A small masked image model, trained from scratch.
Model: 48-pixel images, arch convnext, norm rmsnorm, activation relu, patch size [2, 2], widths [96, 192, 384].
Training: soap at rate 0.0022, 40000 steps, batches of 128.
Data: trained on coloured fractals of 300 iterated function systems on busy backdrops, 195000 training examples, 26.3 epochs.
Rows from block 8 of a small masked image model, named by matrix and row number. Rows with one number belong to one neuron. Each number is 500 + 40 x the weight over its row's rms, rounded and kept within 0 to 999. All counts start at 0. Numbers have three digits each.
Before each neuron's rows are labels from the 100 images, of 14976, where the neuron reaches its highest value: "responds to" is what is common among them; "lies over" is the class under the peak. Only what is clearly more common there than usual is listed. The data: coloured fractals of 300 iterated function systems on busy backdrops.
# fc1: MLP up (model.blocks.8.mlp.fc1.weight, 768x192), inputs 0-191
# fc2: MLP down (model.blocks.8.mlp.fc2.weight, 192x768, transposed), outputs 0-191

responds to: brown
lies over: fractal
fc1.703:513444513520505509566476475489543446533459534488534521494536459479501476443482513536528529459591494507434476493485517521511547421388519505480505461553545529520415456559556540493479581571580513553517499512578491479394521551497546530497496497556550501485551493515569465493479535439527504495553565495491474525501469516545503522474496483450478484492466516482523497517523517430522483453480494537521443505417507543536506469461488539382489513514509498543504499490459489437488578494486428468488546360500558444453445542495465544504459548499453481553495516480484483444450445529448500553
fc2.703:496437509474464508579510487530456483433497564575489556490482542485453560449512569542398497550483554538461566462494479481456531514527411527514503471478487512462467491530509481456518503560434502474390402490527500415514532469571498498567457500470524498527456483510464489482431419468505511510476469430517519515516514441461522494480456516498523504466513515519491496508503474491471450477472484589537492482480495469458506487702427503538460457505548456513595482503485437519529492468477510507504455510477463458498457508504474543503467610471503497502475499456482473513475524512500524504

responds to: grey; white
lies over: fractal
fc1.681:533405600686498465556510472443459441565473523484514544492540459537493499496547425567519560622542494501508516457516474476541505491510539462565524511534465489495554500507557526459650469514493480523559509524477518498496469478418487496571521520472494539541453554497480482500475504537590475511491482436480510518507480518557452465478520452474483509554529497493492527512525535494467538501538567554451432485460487498481486462492503513537508557502533507513496465479487461551436525531503509489482475463455452457538479488526473520502459528478450483431541505476480423488550488546526553508
fc2.681:542479514476515520532502561396511482477530504486516485542561394512461448506563449529453537456518509494536504482486480417603454492482559493569476497480480473516540417470489499484478528509461528478459507513507522486512483470486493497467427525471556495473479481502468526506462533515505505459507553479532503529511454468480522499521495486459443473455564446459512457477582387507477599452582567511554450486463487505479530515598538507521514535532527530415522512480543445479427517568554504505547506496513552518458487474586448485466476523550458545487525486441432545402519444479456564489

responds to: red; brown; dense
lies over: fractal
fc1.361:502491529488454514335494463586503479489508490533513522514666474447510501458487483445500480496562532506507504454485522414555466515560533482448519545472484489547507541504542515509491523503458520494509508505485493527435495554472504507501490489479480559454460486465559484438447416561472487529542492427477464504485595498565523538393477460500510483478487557488490519498463447463460518519555562521530473582470542391515514499474517525536556508498561524539488456440389513505562555580493491489506508525505571508465519548539489541513514512527477522517510528536530501526494504494495505551
fc2.361:524483453482571498499519530518597407500511471496522486488411517436508467455519504544446555498612526526559501454536510553515536512588465512467508485524530509455469543545580505489406597517504502521570462451475523521469527543541483614527489515509475475451470550498444491550476450515516514480503440461509467432513476461528562521516491455474502564489542492492591528516463529535564481535513485508439509448532435494523511519547454520475576469449565566449438508458514508463524550484544467494466494488537492565510541496535534474405470437503557498503495527463491453468522498504473453503

responds to: red
lies over: fractal
fc1.693:478505484511491512431476504563517518479515484509515474527450482550508526461452479483468494464486506513510450505498525459493543481497479488449509506492525527452507498589382455464481496465490501515515473434495509494462484521475526487491496561471509516469528516433556506455544654471456475487576541462499530524501461445489428451550507535502431403493463511487540491568475461506528612547467473441533499592447512484524541480498512553460510413535533473544445461494409520514507522438498384501519537548502432488542549511469496448510503521560473512534407477545477512540480481546510560570
fc2.693:506529502479534514454515519528490577517486497524486437514531566433513509487479495500437480565597489507439498504495528511452496456563558519551522517474516556536457515469521508556453479446472491517500518483479476508559471531593576475485539480496534465465486492574511424557483419468510513554532458569484631537519495541499454516510493498509517468470478525450460453495459469512484499425486504535441520568489444498472477470520454523422485400509533529427530521476503551504480473498476502506425473589472528467452509565541463521591497426512544559497477526473480550530452529436506396493

responds to: red
lies over: fractal
fc1.23:496470539553534504498504445464537527500484468470459475481391515516529522483598539445560505484627503485491495489476475535452509492545544535552511547476512488516502560533529531448562521494484486468538491459511524454562475478537481550504505551558471535408501476474495518459478459564511494483513513527570456530508521451527483578625523576504490480509467463471535492465514458476411419501426552505444515497528515521508471478464491497530531523481500514499518553507349520487537418441450520519483508511479568497474442494519449470539495490552470512538489505473558463488368498512494494489
fc2.23:498466556512487499481481541457455454497505615529489506561437581511491461442566508564547525458543475529481549520481488465540459506521514465462521503509427569483543538468469476507548492491530488405443534501552532509502550479457501477566520539492535459484460590501468466500490588576416507501520553503474471514464415396480468501587496471472583557503650506476505572511463468482521481514495475529483487446416525505511516477530466482498497562442453508502487474533560514582552501453482491478538480455463511482538491495475534513466481478443492459517545499493527452480516515444515514523

responds to: brown
lies over: fractal
fc1.714:456466495490502544484438489486397422549487528479486457448470528516515445475542519522463503480436480475478570444453440498493458525427478549495531465501515392543498532437427540475555505530444534541467603504454474468494535472486510505558470517482512420559481521487502446520508501516559473499520452526496512433467518530584468453426464544523450469478596419455534497514534588456502547531505582574533441511508458534479522498469578511453498414510455471542505477487439470489576482437453505542470515549543485540497496533483476488500523550466522488462497506527432485499490510498494461511
fc2.714:524457491522448500550484551450523573442461516490590561485487493459452543424468540466540472473518486485566416505457516489466461415522544574489541534499522507502504520532491478504443471446555506511513508521533537507538478494430552502462534539514494509522524500461517439476419483497449446497502394517551453533518505455469505524481571533504524500443498495501578564502567485508462494482404471521483547451489488511518514561649516521493530463503548482439564520537483488519516469484528544509444439483509513532542506570455498467478466494489530545396565480454493545492512589561519475485

responds to: red
lies over: fractal
fc1.322:496512499518523517552532499538554456463504467512489540509537524573482509463437529466488463436503528513522384472460534518503487488524534519519494549459539494573511506505520489493493491462497492479452495543496506453505443512505499547520496524563502498360515430460472512402491479506443538543512499417486575536496479472530422516383503549514452430490492498516581482489488386541485490521450502488538504557469533585495569444510523544475493468500479512497477451449385563441465525505491448523465500561376481476478518498451482527515516514551456523511527479468495444519488503440518557492
fc2.322:522519529427527524477479560530503503536453560491520548496525553501506437476457483472410549525504439502458530497538602524463406535522531518402450509546432536468512520532457517473510541452478495492587467498516504511533547468517492462552540490468493486507546489513513522541502512514481518491484442529536522512498526543386511476492485503495478495546513544521535458505491463505379473479546418508482552485463491479498540475510485610572535496503458519535419496602488439544454490479499497578513505493566474549524523469438529523544524394534515514519472500525413463551578499493510566485

responds to: red; orange
lies over: fractal
fc1.161:468540512477485512421531517510487498501436533508534578519599488518497502501499508485512490492498480560547503456447502468490461490540483472463491513518475489384473512421502483539506543429495483501586539484536495492499495560469519517510489557464528530475463494492508509490462447464414506531590507472521499514502487526512490509483465543485502479546530527502457508476464581488456565502513528491515506588517532503538462456499561501531512530558582530542538479558528516464615530476512392560502470459487544396510534540450495610457496493523464562494377548511469549518551500586575523494
fc2.161:528579464516549556441560527553504465492500480492476436448489511423490512492486505526432522548453487557420453467457525588504441545517549526441485507488522511453513473466511507483493500536468465551539448499558428511574478468508458578496520480437459454479486524476491493507438474468516561550512535532561445489523495494531542472532551486493504544429522489523523477500481544495579574492542468479474498513521495480406463422623522496542512447520621498470521514470513461497547518446470533524517467466504453466449491545409451590517432459516458458504525458493504496520548501525440503518

responds to: brown
lies over: fractal
fc1.749:461488546483499516344491493599509523470470450565517458515574519433542506455500528519578478480512526508503546521490506529459507485538494529500521504448506502541535514469496482501382457530467525501536525489495489498493488494482548458486497515468452495500472461450505483433515558585513506498467504486455538492502526464626498526358468487511444514504497541485518572519501439477505427520507543475493496566472457514543457466494511528480495506423616520536492494482366508478553476458505506477538527515556540519459510514480436569532507546463457512476523525518514528539445452492456552533
fc2.749:505485534506550498538551515584520537489575540479472524471395618424474485491554534515482542497573480523611491493531533468477491477527486516463559528471495509518471518526543495531433565585532492538594498484469498546552499519519561525467488560488474484503426513424479478527434485420618466539505501475467481493502459515492515534598505487476448474490521504500497537544480452562555490524473478544470474512468514464498529520542472465557500500416503526444509539464435624466430518520520511498490453516461486479556503514513527542460437470452455526500534501458529515508555478532473493502

responds to: brown
lies over: fractal
fc1.723:468563495492452522492395472539527479475486507423572493499530453506527471483474505513538503509513496550430545484478555496571530488527500443531501560520496433608466538544475500476512534465495539501503464518490482488514476535516511492480487494450489470427431514519552500511486461524473503490601562529458505507500507460426519503460507474532473491517515501533524515426519529500466475465519464584548481569462563485430499540498524494512490506581469589538528539561419522538539511544465478502538576484488422502434539495506499535507530365399406520482556506507485569546453499541517471566
fc2.723:536523400502554540456569601506478501535393513491514518461473445468532410489486501507509532542497520505556509468556612451455524448524501514539509539515461411529520490541531499559523511511522562563557549506467486543472549495491496523506539502449427537484467555459503490464530533525523440504513443525466507471540455501474520522569503477463521501478460502584506474556480510485545504615540544535455495500526517442518554564530551513506457487490538487522491456486520440459518435516536510471455410454518518471460499436463521499491514393508504553481482550417436477542515550518481512467

responds to: brown
lies over: fractal
fc1.227:475449476438463550544496519506454506354396558416503491456502493481523487458524441581522487508556447524493472460542550475526504500500515447499510464499501535463525497456448539507508544491498483485522522452565550500469465457497460534568439501481443421482458508457536386506441530419492472521543509483486487444489556501543513477479461421538457514521586490497484523531450504537487461575538500449547551502483455497475448535501455494540523503557512525440536522483509560534533509475582440497474471489536505542560482586544496470443514461513526534495534493521455442543461430459458498482
fc2.227:513477473445489508513475446405571519589548497538485490524484512465454482512516465521512509469531507540572517479545425495472553518522530469468540499525488573517468455474516474505503489519485333543491575575383490534478547506494510499439482462539509529535451468539471480431430500461533550462471537447506516524540526463492525462512481547464509511427501478415503500535475532508483452478487586528491490501492529477509445481434487558452525525506444432437495448508549505531592553485548548535470454546483490495472482528463536592521520457478496544477465572429507523513477494488565527497

responds to: brown; black
lies over: fractal
fc1.459:515501516540443483527514524438432446505466493498536500463523503518510438501481495409400490475438486536462457531560477588497567554579528447451407475502524515486584494529390597449477467452437517501509498552453501555498520485459507473437482573509539513503542494586538462513482512535552488502551535483547534555520449481485515496507504420485477552466503480484501450501466538496457538476498438486438490492515547535498553463482476517500578546515495503464436525526496522535511502442533503559555509573523508444429444506409569533516489460453509496448494472492492501544543496478555452504
fc2.459:505545550521470525485399498486506471485555448484404522522443504475537548519480511554506479515512505502499501503545475528483529473444561430379511541509494554478512525491507503481559453510537524518492533527495459490450545494485584507534475492432501527580561441469462440513502517477525475443458485450525517575481446525541501517484517552458486408486488501506479483506520537462524497487599576503500518496480498508472456531736504462443453470444448440473430508518521514494509508479528500471517509461471503480446426485527518524504508512514494507479525532525512445537489464525441463503

responds to: brown
lies over: fractal
fc1.308:523502462474500510449468488506522434467504476457591490507558478489477465555494428488474498519515516546428498551521566494510528467381606506485465468510493518488391512494505424471386492463561484491494453545506503530492453451536490505448499547502566512502488512514563532517489510470523508485474536491471499508509473467453497568508522466504538542514478588463497508526433455462476462516505529487468465518478564568474456459483446469514481498505513450558508553550514522366509482468510502317463502468515519470484490409418520498503511498536485504474496533494495474496468479553442522520
fc2.308:509479493526420522533400506512473453460483545524414494458474564473460567479530444553443525523480468478498527515511531414498548488545484533462577518477486497448531509489522435469514532446441525482441491435522537463479483454525504440536516509435494464493515478502499478501451492484526563460503481476540510551551515485507482447475485527511461440500484424511513444494470564537443487476514532617482496523515553546480478521722505535493439511454517510521510513451497479455464550477503453574500524481492559464514515501550501517441490460481490454502569510496498483541464477498453580491

responds to: red; brown
lies over: fractal
fc1.730:459444495410486503493448498445530501454499489501479468539465516506503491475591511544498434518513467511494514458514477511556504495564524462429549547551462515453507539526474472492510453496448487434511482505502532511502463527453452490515505496519506463475493508461480486451458461519529540539526490504469520559519525481564496537504432490599477527531550475422500462543498471441489489644515509413499504606536428453588459599514463559387489472520462449527497502485498559502550512435546522499486504514570501560487531466501567486486493436610494456508527526537454496505519425520540508495
fc2.730:609451465465525503508489494455427502543552518493474499519460507422433531503517465482512550504575550548518474414548546437495521526482518534490554439433576461534489473466448513541453500500463402547527552494409504531511516521490549507460453491520556487471506497559467493553386482492503480520472533507523518559523429417485529445551482492422492443414458494464547517511480441508535486477501542520458439552519502482502480524538428547551488547503484500390456544456475526534564508520556559492416525500521525507482523545508474510546538452478459511523468485501498483559501543502493501525